python train.py --arch="mlp_mixer" --model="image embedding model" --dataset="drawn human figures in many poses" --train_examples=195000 --image_size=64 --crop_scale_min=1 --horizontal_flip=true --translate=0.06 --color_jitter=0.2 --targets=["pose"] --num_classes=16 --embedding_dim=192 --norm="layernorm" --norm_position="pre" --activation="gelu" --mlp_ratio=4 --parallel_block=false --inner_norm=false --patch_size=[4, 4] --conv_stem=false --layers=6 --width=192 --am_softmax_margin=0.3 --am_softmax_scale=30 --init="torch_default" --residual_init="none" --optimizer="adamw" --lr=0.0015 --beta1=0.9 --beta2=0.99 --eps=1e-08 --grad_clip=1.0 --steps=16200 --batch_size=128 --epochs=10.6 --lr_schedule="cosine" --final_lr_fraction=0.1 --warmup_steps=810 --weight_decay=0.05
Rows from block 3 of a small image embedding model, named by matrix and row number. Rows with one number belong to one neuron. Each number is 500 + 25 x the weight over its row's rms, rounded and kept within 0 to 999. All counts start at 0. Numbers have three digits each. After the name is the row's rms in percent of the matrix's.
After each neuron's rows are labels from the 100 images, of 14976, where the neuron reaches its highest value: "responds to" is what is common among them. Only what is clearly more common there than usual is listed. The data: drawn human figures in many poses.
# fc1: MLP up (model.blocks.3.mlp.fc1.weight, 768x192), inputs 0-95
# fc2: MLP down (model.blocks.3.mlp.fc2.weight, 192x768, transposed), outputs 0-95

fc1.685 097:483503496487451514520510516522494482495532482547486508550488515477575489503493487485441487494541491499493512503489496445456506543441526494496523474469505537576507495504500536490500516511478544523475489505506525520531515466537512559516474494495478493465523520523459476546452471498500526495
fc2.685 091:523530581528510520545498518525528467529538477506517491485500497507517509493507499532448520510530522490486485524509513492516506466511456456503544554504437510525509491491485502489475510517534502545477517537506511507533500495529454539487465507500508508496505493506484476477492477513530489481
responds to: squatting

fc1.112 102:503540534526510543473481517558442524495542519490505455489493471496527497497498489470485516527501511510488505479473495465468516526490552487483530443479457478497504509492526550474494501506484502493492479551473495537509541459535508508496489475475499515492508520573485522475519493521514466481
fc2.112 119:456519513501534467513477489535519469484512520496513464494510493494504507505500513522460479499518529516473450532476533493533504506506542484528498511506480422499513517429484492449495529480506518505519523507514538476513504499545509451513474529511484494492545533518446506470466471454502485493
responds to: splits

fc1.271 096:503506503518477479486514496505553520515480493488483520537480519516494520471477494518503509547498514515501484524516521481522500542506535533476482544523495475516525533482488512498474486498461513510473506474461506545506549531528479539505458519491516464512531500549508500500510495490523489467
fc2.271 113:496494538555495515500497468449502531494530520521481485501498465512485518501514511508528472533459517469490508475519545516500539488509541445538474515491488490496429550532501482483503499476488496508515470485499529472550476495492487488494465514502516519537504517486433456479507476480468494492
responds to: arms out

fc1.5 092:488460512466389533515477495499492481482501435495479458507514476567499501505520486490506462465507483484517489492552488481524477483533503526475522546462514474516519473507512485537526524493540489527478515477495514495507490486474480499460470509505480494486511515473478491518519472520500496467
fc2.5 107:498523501469542454497518471488480474505503525516525503472514529541498516526481489496509479517501544482504500548508463504492498506462427509551483510524507491507486490469461505503495486497472524451504511512522491503468486484504502495544486528477475496493480460476522524449504506512505495491
responds to: running

fc1.6 098:489471497500524476497509559516491501511561492557487527556497478487507524487482479500534500524474491499496507478493518463471508510518508523523474471510470540480516501455544519496488517456508522495454471555525522498561502469503533486482478468422486499482479521502507532458493509523475548547
fc2.6 098:513535526466485496508502497537490505475504466529503467454505511525486501498490456565515467502503516480494484512513501483505482527490512491480446509466473468510546475503461469478482490508452536449498513510508503479512549522539536479539522523482507497482532528509520501448482518471520488531
responds to: lunging

fc1.24 095:522501500496470530493549482536523467467501512534483486504480498506519476551466521510448513474518516504459488498513493504541481509476492533507476504481487531509533489494512475495495488498469525479529521454450519482509570503516530542509471470489474498486513507532496454464516514483483526512
fc2.24 118:460502475515532515501494494511490483529468517485528504516508499542509479425510500444488471511557524480499503514470521547532512480501540479525522483493512470502529480489497514450533504499526517529514504537506496503497520481517514497499485495544531516530514523520479527507460483488529547494
responds to: arms out

fc1.611 095:504508487483479505467549488574526486471469496490484521508471512507525490532471532554466505505519548495472487502534502523504507484481499529488510514512489500502548479432468467470477499501481506490500516518454510486512611516486516499530475472512467493471502490516479507466496525479473503515
fc2.611 107:451523491524536521475472504487497532526450519463546477499515495519480488443496493457477505508551517475488512489475522558481486521494531500512491486508495472459500508508488504433531491478526520514511492515546483507517513503518518487499531509564523532540503557527472566512478478448507528483
responds to: arms out

fc1.577 087:513518476515507523486451504511466463503493502468504548506495510525496507491517508532457527496521536466493478521553503509499511504492478496537486498509480547496524493497485478476487489487523467482514524529579490490517524462508491497531530496558494504476479473515492510501471511493532487449
fc2.577 107:484491490473501474506542488510440510518503506497498429489490507478515483487514560453514489486465441487513493460483465541518514487514502508484523476517535503491447471498510513514490511509527522505503502483503484524479497550496524479490506512524471502457493511510502507516506518527506480493
responds to: arms up; lunging

fc1.669 093:496508464506512513491492524501499478528461493510504478498497497500512481549543515501507551461498470483499468511448490475485469495497529487513497480497475483485479474495519460477443533495527522532493477496497528503520493496510442510508452519529508521467494507510494522546467486470527496490
fc2.669 105:525452498491488469518518525460490495523496487496488459508494498499500517490539526510525501519503484456525480511540478526528531492509485478508478548514526505472533529502502535510537494478511539524498493482487478496527464508508536472498461536515475488466461532509483501463484503522483461543
responds to: waving; standing

fc1.565 106:488478461452457499479490513536499503472522468522459489514464525542562474542512452500495483474506463506468486512506458451503485513495515519482480490453517505530518480519514468482484543479485518530481523478495563480524517460504524505519475502508446481442515533539469460542493473511522525483
fc2.565 084:483484524539498461485439468500482504483530521483515531535521556511500506523503484532502490506521521490477491520467504448526513469502503521505568495487476458487500492481510473514457473514545489516493543505521482471508513499471484520507529451481534517558508487484500483463541477474491502492
responds to: lying; squatting

fc1.405 095:511535527465508479489508528526487511528516475449493532510459517493534532502495491505521453494497535490500492470524517486524529499478517523544463508499457484519485519485479542422473476529475487479461507504503515513510534527506519503458558528489496480488472473513506533509488525487490491493
fc2.405 105:485551510495498441483472498539507458501486469445528524488497494530507492515498489533499481515544558453491479544493537491529507510510516476534470497556501474486542513468508528421487515508458498509451540505514495485500470494536487506555504551499482484479520481542513515495477500469520491492
responds to: splits

fc1.506 092:475500517490454493494501499506491535496464464480467513526462516554484504485533498513481476509496507514470544524531498482514508544508570520542448524483496516549517506503508553529509510483489512560463490518511514499512505502514474513480479495507524449468508567531516530505501503508530512459
fc2.506 112:472536537496495525551489479431503478480511514546524475453520502488496480490526494506495464484516529504493500513501505453434504484505477474560494517553508512495486454466482549482498504448524519511486516536489518470495490481498453494519481516502500510532477535474482459485530493473528491479
responds to: star jump; splits

fc1.723 094:498498523514484507480475530530497468465495455495506544521492506493521542539507468509501439506503523518523473448519527483500509504512517508524492512452485501500496483483537507465491516513480499483508484513497508543536509535515515494510511495485489493471469464519418470545491490473482478520
fc2.723 099:526544521495449514469485502494499506528495531473499552501510501526489492521472485480502534529545537504480524478556488482503515495498511498476492507534493480521498565499490478465503481492479461481511492512505478465501475513502480545495518488456495573565509457506529535512482543487489493512
responds to: squatting; running

fc1.591 092:517498415487488485478496528525519474473537496500481495516467498497521510462495524525499549517499504530488458532498469508509505487502498504482503509479483505509530502414495501460499514481515512481528519519486513507509526490500512489526490502521480462449477478477466475493450526496481478476
fc2.591 102:472488517534498538538458515524513520529512509502481496478506537528494472491505498499485494504509466480450470499506472495473533504476467450456515502469457442473514518503511486483569491503541535488505491481553495466519533485540533487495488469506504544536522536509533529476495473491492458515
responds to: bowing; kicking

fc1.26 105:501521475507493488498520521515501531486539482511517471501500565471476494541505551501479504506486509491472502509495509495482488480522478482497436477489555511561493506476563495464506574516471547502500519478529533482545498490490509503543471503495493459478526528574473510552454463501516502475
fc2.26 121:488520532542507532488503490519507483457494504471472457544486505513465468502506506510466475525466499489428526505525517512488503516505487473473469472484494507504500480487512464464516501511482505489498467517548534416527532518530512460477498513529524509505470475575505469531482471486508533490
responds to: hands on hips; bowing

fc1.230 107:538508475502507527520466536505523513447520515506513535534482531499543536516515452521495523503506507476491503507509461445524482512490508483462492527451464518519502494483506532456471521541503537508539507502469501485521489464515484515506500551484505465463482487516443427503451511536476498478
fc2.230 101:497506484561456472528456476552511531516524502527460518444495511500526509500515474479481483509462431529483480514471470507500489473523479490468535469454517459483484499490515496496507500493513484500501502463473506487485556483493513460508524491486492529538545517525488522491535507509526508527
responds to: squatting

fc1.759 106:521503445505513509470485536552512472474503514459483510538495490490529504518474500497488518492500480538535474477487466443500498509479500502515488503489497531491492488487503525482489506498484502502506475501487512524528537487553454566505487514484487491472495459542409471522490489464512509470
fc2.759 091:533501529514496480504466499472506479465494515497463450558530520510512478506508528506508492523465533468476458460527519504512483533544493492477490503497505516504444544527485468514507521455538504539519486479509482464537478521506469480502468503529496520509478504527473466484478476542509454506
responds to: bowing; lying

fc1.696 100:515475471484459492478506542547513490494524485496473490545525494548498497520501513528506535485468518491516426502523469490500469519484531492480526506530511512492513498479527500467478526450477526545499509479488521534534544488528488539531463486479506441479484511522473490513446467491511470466
fc2.696 097:504478543549477521530503457498519470483479521512472480485525532485510506473513495557483493455486532475506530498512533492468447480520463541511529487473473502450471553568489467539489479508550482498510479446526517487492497505495471529519515467536498538521493486473481462483494512511498490484
responds to: bowing

fc1.241 093:532491489453464507504467520515444506463514496495485548517508513502540496503528463509505450463491510504519507463490477452498532477517490507530553452461474518510497497523546516479518484482529511476489473531535505535527497466487507495486514487538492505489483506520447465517512495523485529438
fc2.241 108:505492536517469518493496512500439496522458504448523526502544553506489492495510489450503464484548518521506516447534442480482491472468488509518513481497526496519502505512479532480534475497495482475503506517507494493493509489501504451522478451496499527514515510441506539509495512504525526454
responds to: hands on hips

fc1.531 103:496510468521490502483441546503518469522481490456495528535528534508473473502482531521475521535511526507532507541522505460496507556500502513482487539475508518515522495478503483506487472474497530485481509515501472524556542459544447536524453516456504521489519501567501514492484485476506509423
fc2.531 120:488470529530531509502502480483485494481536500546494476526489475499469479501508519473520466548473496449469489481495550505478536490516507498510490542538510486472465505514490507493488509518553490485492471506454521422557528505509512443479515521513468513535461488502512482475546511489513516494
responds to: lunging

fc1.539 097:469500457462461490497492497520505480526498486448481508527472494510525485492505489520485484498507514472551491477522474495493500508497518512531525502497493501503504500539473508502502496481493499550484507485533492527506539493532442531442500516520459454483487499527504535558492489491521496439
fc2.539 093:523568510482497478534515526479496480509561518552505461529492487508516507526491498462486501490483555493478452514493523497514519514482462485555472495521475465485457474483472483502510480523501491492501501524499518473555500492491456509500474548500518498459540512471459478466499484496506480466
responds to: arms up; lunging

fc1.108 084:512503487484455499482530481522489491529495445488472476530486509513521480514516474499506470455502506456472486529525488513516486487497531507493513482504480532540497501490490532509483537496518516534436506476526537449509504521502497499484493504498459450477502504491511526520484513517481489516
fc2.108 084:490507518483522492469518482484530483512496529530524474472523533488539529500509479503509488520481525490480509495464508507466518528493464503520518514494515497532512507493464512482520479411493503475494500485495526518466513486533474493487525523503502514516478513511510511487497452489529517501
responds to: lying

fc1.308 097:500509466517470513487517534515524522443507456489481520490512494538487494506498478511510458500487545517543476479506515479478459516479508483503488507499530522531485479529540532506481502509452499488488505491518483543529501518511490508550515514506469491477490496550446443511472469515529477504
fc2.308 105:497472511533495510481557485474497518528486521473500524492512518525496493484475504512509540506553543494512525485542512476465485494515481529461472541511529521514461537509508503487497473465468484487551482494513468535457477516453477539487467467506486526509520487473527525504483503507474510502
responds to: squatting

fc1.78 098:478493500438469521478512487494495493466480448515444472512463511531541502531512495515493479463511474503513501553511459487522490513456512511475506522429522514553498476514476498488505516494481494503465545474503524479504497494503501517526486502499458447455528514505493484533477506509518511471
fc2.78 095:484507532534541507503460477480499504490484499529500536479504536516478514492502512511497465533499505459494566537463521495488509484502471556493498530483561514505455477506536491542485534468516488516490552485492485497450501488497480459507518529468535472533489472517523465514538487457491518497
responds to: running; walking

fc1.687 097:527517501510463504509468551487517464499524435499482523510512522517492535498493524523502504527508532502550514499479499476466480541495472506462509528491546560529499472495498521490471501508513528476453497517463514566542506478536517545525516503465508511479499474486512483497478501525548500489
fc2.687 102:477461511563506546502478484468476518472527520508491538489527494460505515496496481484523494538504520477499496460499500492487497463507452491492508504485491502480480568509509497485516487468476463493499498477502506481553500519507493516485459486507479547535483476472469503451501528521503457532
responds to: squatting

fc1.338 092:447501492513424507514510506530480474527507418478490476533513558527522521493513465515477476471503497505485468519548507483490461475525510521492521510501474535518490489499498526527518503502531514501441530492549505483518510518494533488496491508514504462476503507512517561507476492472487478492
fc2.338 101:488534515510535502493492452510519445471545534537508483485511506499464516478489468518497525508471539498492541532480545497476497471501460460572474489538500495507520491454492513464478472485467496493512508503512512517490490498494482528490493521513507531498499486497483459503488505478530478491
responds to: walking

fc1.182 093:469487499470489498523492480525514490485500484463488506491481514523489493502462512488488518477551479494534485516491513480529493574450497498531521495520533543514491506530459549518516487506479503504479498493508483503515542455547463529520514550442488490489492498540500482459485462511458528479
fc2.182 112:459469543535529513517495483497513465496495514497505515518484463498453480500470531504500480509524490496521468473520515483502491503488497474504516511480490542501461546505491521513474503427494498514493444514482525500521538462507488570468478513488561506495471491500502472490483490519529507483
responds to: standing

fc1.333 085:573514508546516496537447469508548464489488516485470467489517527510515494527464491499504541475543512483492503531537472441526463513473495524515512519479465517512539503477499504490475491528518525493513526512509499479524495453496474525565469530485524504476519466513495474479488525510498486439
fc2.333 106:496511489472490478488550507512472527494505489502484450498462478496520497519510577464507509502463437464504484477465503537480517507516493499478524487508552498482444478511479487512479515527523485518500471490491504512484530532521528495494518493517473491457465510531529504513508508538510502512
responds to: bowing; squatting

fc1.301 096:451467476458460489477483494500534484505509452525473488538497478545527514527511466523500490471511471508512504519528483480518507505478501547492536523421491525489538501522492489511503501493493488459470532490474505499509481482497545506546506482477430474459512488468496482474503514513473559491
fc2.301 106:483535525515570476527494491478502492477481483465473528482505532567473543481502491488495495505489500458502513555461496537499510483484482506485475503513510510500489482503508498543483512518446508507514570509515479532462503487468487517523485505510484486507491492516510463461548528483510511530
responds to: running; kicking

fc1.717 106:488498491500455540496483531546539490453531483530485522539479518495521519485524437512481500507514489505496481501526466468515459533491516518480513514416485526511526511511517501478486510520531553537499516481484523523562528474542490539537507504477453510478534485516487453493521460529502507500
fc2.717 093:505515518524512444497493493512509460574503495483478516499504521508509528474515491497517498507518510464501537542451487494536489524505520511508510511484465449509526480525520497520531480487518516507457555503526499506473491479485468496534501489546481476517462507519571519527511478480540514493
responds to: lying

fc1.410 108:502498461519488484505440567511518466513499477456501519544523494520474469494476552510493534522517525530536505521517495489504519564488507519493500522483534519519505483466479484516499499489497533489470505527492490525527546434543456534518443542474499531491527498551494500503470507502491515423
fc2.410 122:486478530513517517508493484490486494497564500549515482524483476482480487488512528468499470550479480450476483479499533506477548488502481499508501535547510485462478512503475515497487502495562500480484453503466522425551527501520511455477512522507483518528460482484527500480530523500519503477
responds to: lunging; arms up

fc1.441 097:491469499454502510447496511529478506485497489479510486493482467490514527523528482498509468456496454477506500520487461481514472508490547530514511480428503499455538510505503427480475552483511525528496515478522534488498522491524492481498449494483477494473477495476491483483508461489435545540
fc2.441 103:474517542508472521464524484472528488514488524521512543461525528478524526501524467580503536516516529516490542455487559461520472477504550519473485477456445491485549534488488473498481523511458511505493514519534517519463492480520509498485494492451503518520456512493470515472478476485501533535
responds to: standing; sitting

fc1.369 098:536484441518472495491491573522534481499538474488471520560507506540501530470515545508517522497513496497504476531528509506543511530518529478467493508484503514524481468476513518494500536496541515499482507496505512532535535496508488519476504511482486474457484494528473487483458531500508470483
fc2.369 089:460523495510508480544486481513499508491542514541551444458494525458496481481516502469534495472474467443514480469480491520442498502531488526527512530502500465433477536492501500513507460511540486492486482477486513489506549526537523473491506513512499517486455523500494513482530521512500472539
responds to: bowing

fc1.730 083:508500518469450510485480474483472506506509455495468487481460484498545528519521477484506473510492494494515513472517494487464512511495540520526527521474494523512508519487501512516504502486503517509431490507495543494490486495499520508510450505467456487478530515461520505490511495516447491517
fc2.730 095:481527504480536499479499496464522489498482554481501476462530546512507540503521495498520496508482507498494530495546494497474505501502473509484495530469489536546462511558460481520522505514461466508528534477477473501508504485481478519524477465511489512567496507471480496515515512564472535466
responds to: walking

fc1.115 096:499510453518505503529530529543540489491563492543508506536501530554536489461494472531491526516550498525470495538503500543495493503512500482500532529524477540504502475505497507517499510495555526491485505512508517490520538508494516511573508462496491462474491511479498504458461510513484507535
fc2.115 111:470478504507518502492466469532525491542511520509494451486528554501505525446508505482513476509486502464484490482461499491503492489493528484489489468495427439495484517480505501477518474498508504513529501482532522494485528466512507492497520502534534529540503497512529512497521484478520489513
responds to: arms out; grey top

fc1.733 106:487496471464502499461487533547539476497510539456467522548473507509544499513506474508488523505513511528515514483513455450479512518489534528503503481467477541509521496494516502481495508469507527500516484535484503521557541473539444564514460474488477506467497480528460486523485451517500521448
fc2.733 074:507510523478464473496474511500526457450495500507483473542503494503538517540490483519462509526479521481502447495525525493548490530482495479474498504455455498517447550513470480529506546445497500566535504503498498498544498498525465505501471513491467499479517484528460465510481466496497470520
responds to: lunging; arms up

fc1.354 098:450475454477494514491480507493528496508556520527475521548502483533499536490519462485492533480557503498489509517499486503525500505510486526496512529469500526505484474521514485530501523482517495542528515498467524523511481488500517523509517513496462523461485473501493463485478489537530529500
fc2.354 104:498514515522528452547460489526485515525534492507492556492497530514480516481479510476488476511503463497479486487449472493525525483506521484479486468511502452452464495464514514499507478490505457505530524512517508521466538501489505479492497490479537462472507526494515548470513503490516506549
responds to: lying; squatting

fc1.187 090:483483512483458508488458532499474528498485461470484513535487502540472488475515496514504437488497505496462560530502476487490513507529556509528448520469490545567502489511533564541526532492495530533472494501522526502534491486510484491481478501514464475481527534568500500537501521504552518449
fc2.187 103:473530534523511514537472489487500468493527523517533491483526501489497483514508482509514491473501538518521527521490494433449484504521507495575497483533463469486489500484494510491504480493496515504495526527473544493506504485499439476531456492502502520554495504476488490469519469466499493508
responds to: star jump; kicking

fc1.274 093:487476475520523482463519535505475498490518514504464508504467491471532551534515504488473534487473486503547498489477486508474479501499508510484491476478521484478514493523485490516476533506503486547518478525456505518514536497529500514510503517468453505459491459494462493521490509524530525540
fc2.274 108:495474486516557485509514517494504497509494540548530480485489480517478537508484498480514493515496476435531526513476506499477498490479496495548489556538501489453531517523502502508503491507528467513511478482502505469492516496522506493521516469475501544526458496499490503510481536478506543493
responds to: star jump

fc1.556 105:476466484483429513527478506513532504490482446503469497549514535549502511498527440542500479471507466509500490540535499484508490492528524529470516532426462522537528497493493523512518481524535497523469526483514503505531495492493455516542508515492481474481531515501483482488502465501522526480
fc2.556 120:497522510470527442508466492498487480482520513543533523482501539532471529517473461513500507477500518473497492554454468497480451494477469512532484491542519471494506489481482505528503478496472533491485547494505494512476467468479504502569512545506489475492479479507551491475524526481556493501
responds to: running; kicking

fc1.138 093:490492531488497477504502539530474529509520520485466468491487460505497490481494503481494482508541548521476499459489486511504525564533548497509491482501498477521495510468459527447475524451501502499455485520497516509512572500542496529456492521504485486496489488541523530524515517508533504497
fc2.138 105:475539481506498445501487496518486473520534484496540489502495501523497498495514526505483470550522547451503469537463561520539526484517510483536500515536503423475518516445495516442486495482508529502493529520508494477516457494540501484531500565502465481493521506528520535511492473439513497482
responds to: kicking

fc1.407 097:517507527523482509507459538475499499487552479545505477506509544477496521497473535487483527518524525514551496520465494488525462542503478453520501506483554518530464480493506517492494521516505555509502484478486540558521487443546506547510439473459504479498516497488489483508486493528514464486
fc2.407 105:427484487528509514484478478504540486527507519509539509452514459478508509505472521484446512508519494520501458512511485495493503488486480498492473513466488482453514486515508531516490499469488457479482463508485526501492544509520516519459486520519505523544495505489473524486507507492534495511
responds to: bowing; lying

fc1.582 094:551514522478445512462504516502516510454516460488481522490487519546488558488505505526512447524511548522523503488521483491493515526515500489475459520466546491513492495477503513459511520529483500488497486511474535565541512514527527489492505469468481475480514490502474485499509504511497525495
fc2.582 088:489523540549523545505485475445501487505514513490547542491532479481502534483494494472506487527518535502496453520520506504494489462495479466458442488505517503465488537474548525465451499468495499485493485517491523491510463495492495489449473515477516513518517473461467491478469501472520466494
responds to: waving

fc1.461 108:485511484448488496477490522544493481506556471490447528547468514497557525508494493529472488471537492507520506506484477479527488549472543505541529501490464528522516479478469493438484505485502499511477522484507534531528515465540493533482497513468479451455482481511515528502457498515488517479
fc2.461 079:528561527497480459484506511491474519501510471492494514468503536507547468541478491509490509518562509460499478557472484509535464506448553513509550527470489457509547527472499496516506502547488518517504537525481499498507446468558511513506462476433484487477510543485499488460507486465526458538
responds to: lying; splits; kicking

fc1.383 114:478493471510483519487510544545499509469512477519472490512494502520528524496508468526476496508524521518502473533503446475501463521495523490512494496480514550525522500483485525465477537485501529531485502495517542524547538492513512541544505493494461457426533512521459482508474450507518479458
fc2.383 075:514472545532483523482511500495493495503505511509480498526543520452551496510485497543512482572487521515502533508534504475527531499482478479450499515471465480497518537459529478508493496482498479510477505533557506513491457476491476551524464480504474529530523496482455472455482462503546520508
responds to: squatting

fc1.254 089:476526460497462494488503499503539526450496482485499561497484465506506505539457482500495491524529560530494504463515490480499522499494500529489479533471521476484510482495516483498493540497459483509489486513429506463489494500488492473519518540504436488502519461535457458533509521513510503484
fc2.254 095:522505498496521507456513545515529543529493513479494508544469519590499477504475515488507485514511503448482527505531527525514519564503499506450472509510513493464455510496484451480474506492526519486512482492536465495502513527535511509524493472481454531533490476524502540512474529494461524510
responds to: arms out

fc1.89 103:484461487481515518485496523523492461500448508465463501536486485506518496522512512487471523463567485496505467507449475508471453490508536492515515444494502517487511477499485491482502526496504519556486480533492533488552510501525455526531472527530468475465486520502488507529487455479532516528
fc2.89 083:521509511504463480503496522445493466541506497504503462534470477526493513515508510506520494513483493484474511512526478541504519481496514485476489505512482511500539518531515512497484493470479545478490504468476476495549453530473520495514513492527527464462487533512487520500479516498504504534
responds to: waving

fc1.433 109:481499467471467499470518502531503468444524496493469487550483519534536489528498524487466488498533470495502449497514488512533490536487524496479509532484506502561498494515478496508517496485514506539496475505500484481517541469545472540489515543513482473460533509518455458489512468498520475471
fc2.433 099:481535533520471483538463484498497532549549435513553456521481559473510490466514522520507485536509521488507514498485538478545547481497517500498502537506529479498487475466470519508491483464536511514474491526489491472502488513469478495515513532540509455518510482514517515467517523504473511479
responds to: squatting

fc1.678 101:486493502474503508449499532524478493487503509526515555516483474480531523501505475504492480516532499514495532483487487466479507502496548523487503510438463513462526518491535442494513535478484499504508495537490549526518524520521506507517480485488463500495475500485472499532505522478466549532
fc2.678 111:523513533493477505453517484485546494493473519492521543444500462513505520488482508551493538534549522500506564494504528495513506474501520496497520510499506525482544515491479472507470494537416478492493506530485506513494486497534505521502482499446525516514491510496468514495496477462504547548
responds to: standing

fc1.288 100:525495493510506480529506535475498514504478491472500536498478494529489552476531509517481547495529520512544524522474484495523498532469546474536517502506547543514490465529462477528533532512511525570509500509502550522506489487543485527509488517493493456483491522477487514513493514530496507480
fc2.288 101:488501488528517523513478501486523478519520534493535465522522525498503520476514528468509476493506484506515458506493448488524510479494504451497502518499491508496492486526489521501513466483523513486463467499476516487471514474462501517500490476528501512549500523467430488461511514530499473497
responds to: waving

fc1.492 095:501515510497472523460497509485500472465517467571485518515509472529505512521511480537480497519524495514493522494498451465495490503459521542482534539416507482468528505479504468479484514501504497507497504525454517480513471496528541501524482456491457487474506489460447483538498482508486506513
fc2.492 107:482509531518536511482494526471529505491447529457514553474523553562488545508495483499511484522528519492481532537500481491493495516503485515472491516474518527530502510561518489539501521553439505503511564502499500518454510485506502463526492473463492486545499494470515488480498490522495563502
responds to: standing

fc1.679 087:459516453477457522469468530509504493485447478452502503508478525503547532503532493504492531462498480484524498472522464460483470482494530517506529493487430505528507472525473532499477491531534546550491500475509495522537498469518484524509519517518506502488486515531501479520488509511532496439
fc2.679 082:521511516511521459502475498495512492489513485496473538491494494530450459530465485486507488516512495531478499504459465522505483479454495517523539482532526489443507462502539482493474483504491463494454550524516512480477492488471473482523477496494514470475506471467534535496535535530538505464
responds to: arms up; lunging

fc1.508 102:512506483494506530500554507488507496495547484574509486498481523494499501522490527485488503465519487493488470488479484517486446489475485483516435482500545546502494474537481478528502525492468531486495516448536572475511508506516541495506537465446498468486502510476529468526492462473503477542
fc2.508 112:500483483536535544503510509486497481496526502507502545509503465502445540480475501507518492521516555486486478502459558482495460503505491461491422508557473464506526464522525529526527484514500534475474466551475535527499491493507491486463489499464508499515463485511537497538457517484542510507
responds to: hands on hips; standing

fc1.97 101:499542433541468475495541510551539508458533479527513510511522494479523479539484501541509512534496556512445496515522522495490484491520503506508482525494495524530487511488562498502456536506470518506482498508479503476528506511479531481537509518505488498465492500552471478511453487473512469502
fc2.97 098:479497502528534541471525507510536503480495513480491466505500534486493456507499508496488505509488500464438527485525522563426499526542492511454488499504500498469480517465521464487526494471522508484554467464562517478506501531525508508490504482519507539510483520535507499509463492475447517523
responds to: arms out; kicking

fc1.689 107:507486470492509520512469513518531507447537516554498495521483526469528557494530456511509519510494463487500475524498477453512449523496497468471513514445491514529504501488516530466473486546532523525541504490449499501520487475503516528511492534484499511490514499506470421469485517549509481512
fc2.689 106:494484497552490443531456485543513516561509512514455545472484502505491527510516491473493500526471426489473501515430471508487478497502516507463531464478497435467486482502527476536521504495498502505476520478487509509503528501496477468513530476504497509518527500518538561505512502504527503515
responds to: lying; squatting

fc1.113 080:485504482459439471469523500560510514510491471464458544524472501480513505509482497504496480469512504487466472506503515497490480495498520512497519527511486491496510503468497505499477520502497506517463505469467520467508598531505516487514476500505447425474507514513498517492470528492500474526
fc2.113 086:477509498498531539457504489473516514523479531478487495486491511544493506474497497494515518517483537468470516494507555542480542531491502527460502525525472468496443515496471484490511471463515508472509485489540476524522505482533503527486503472466458560539516477493503525465523500489452521460
responds to: kicking; splits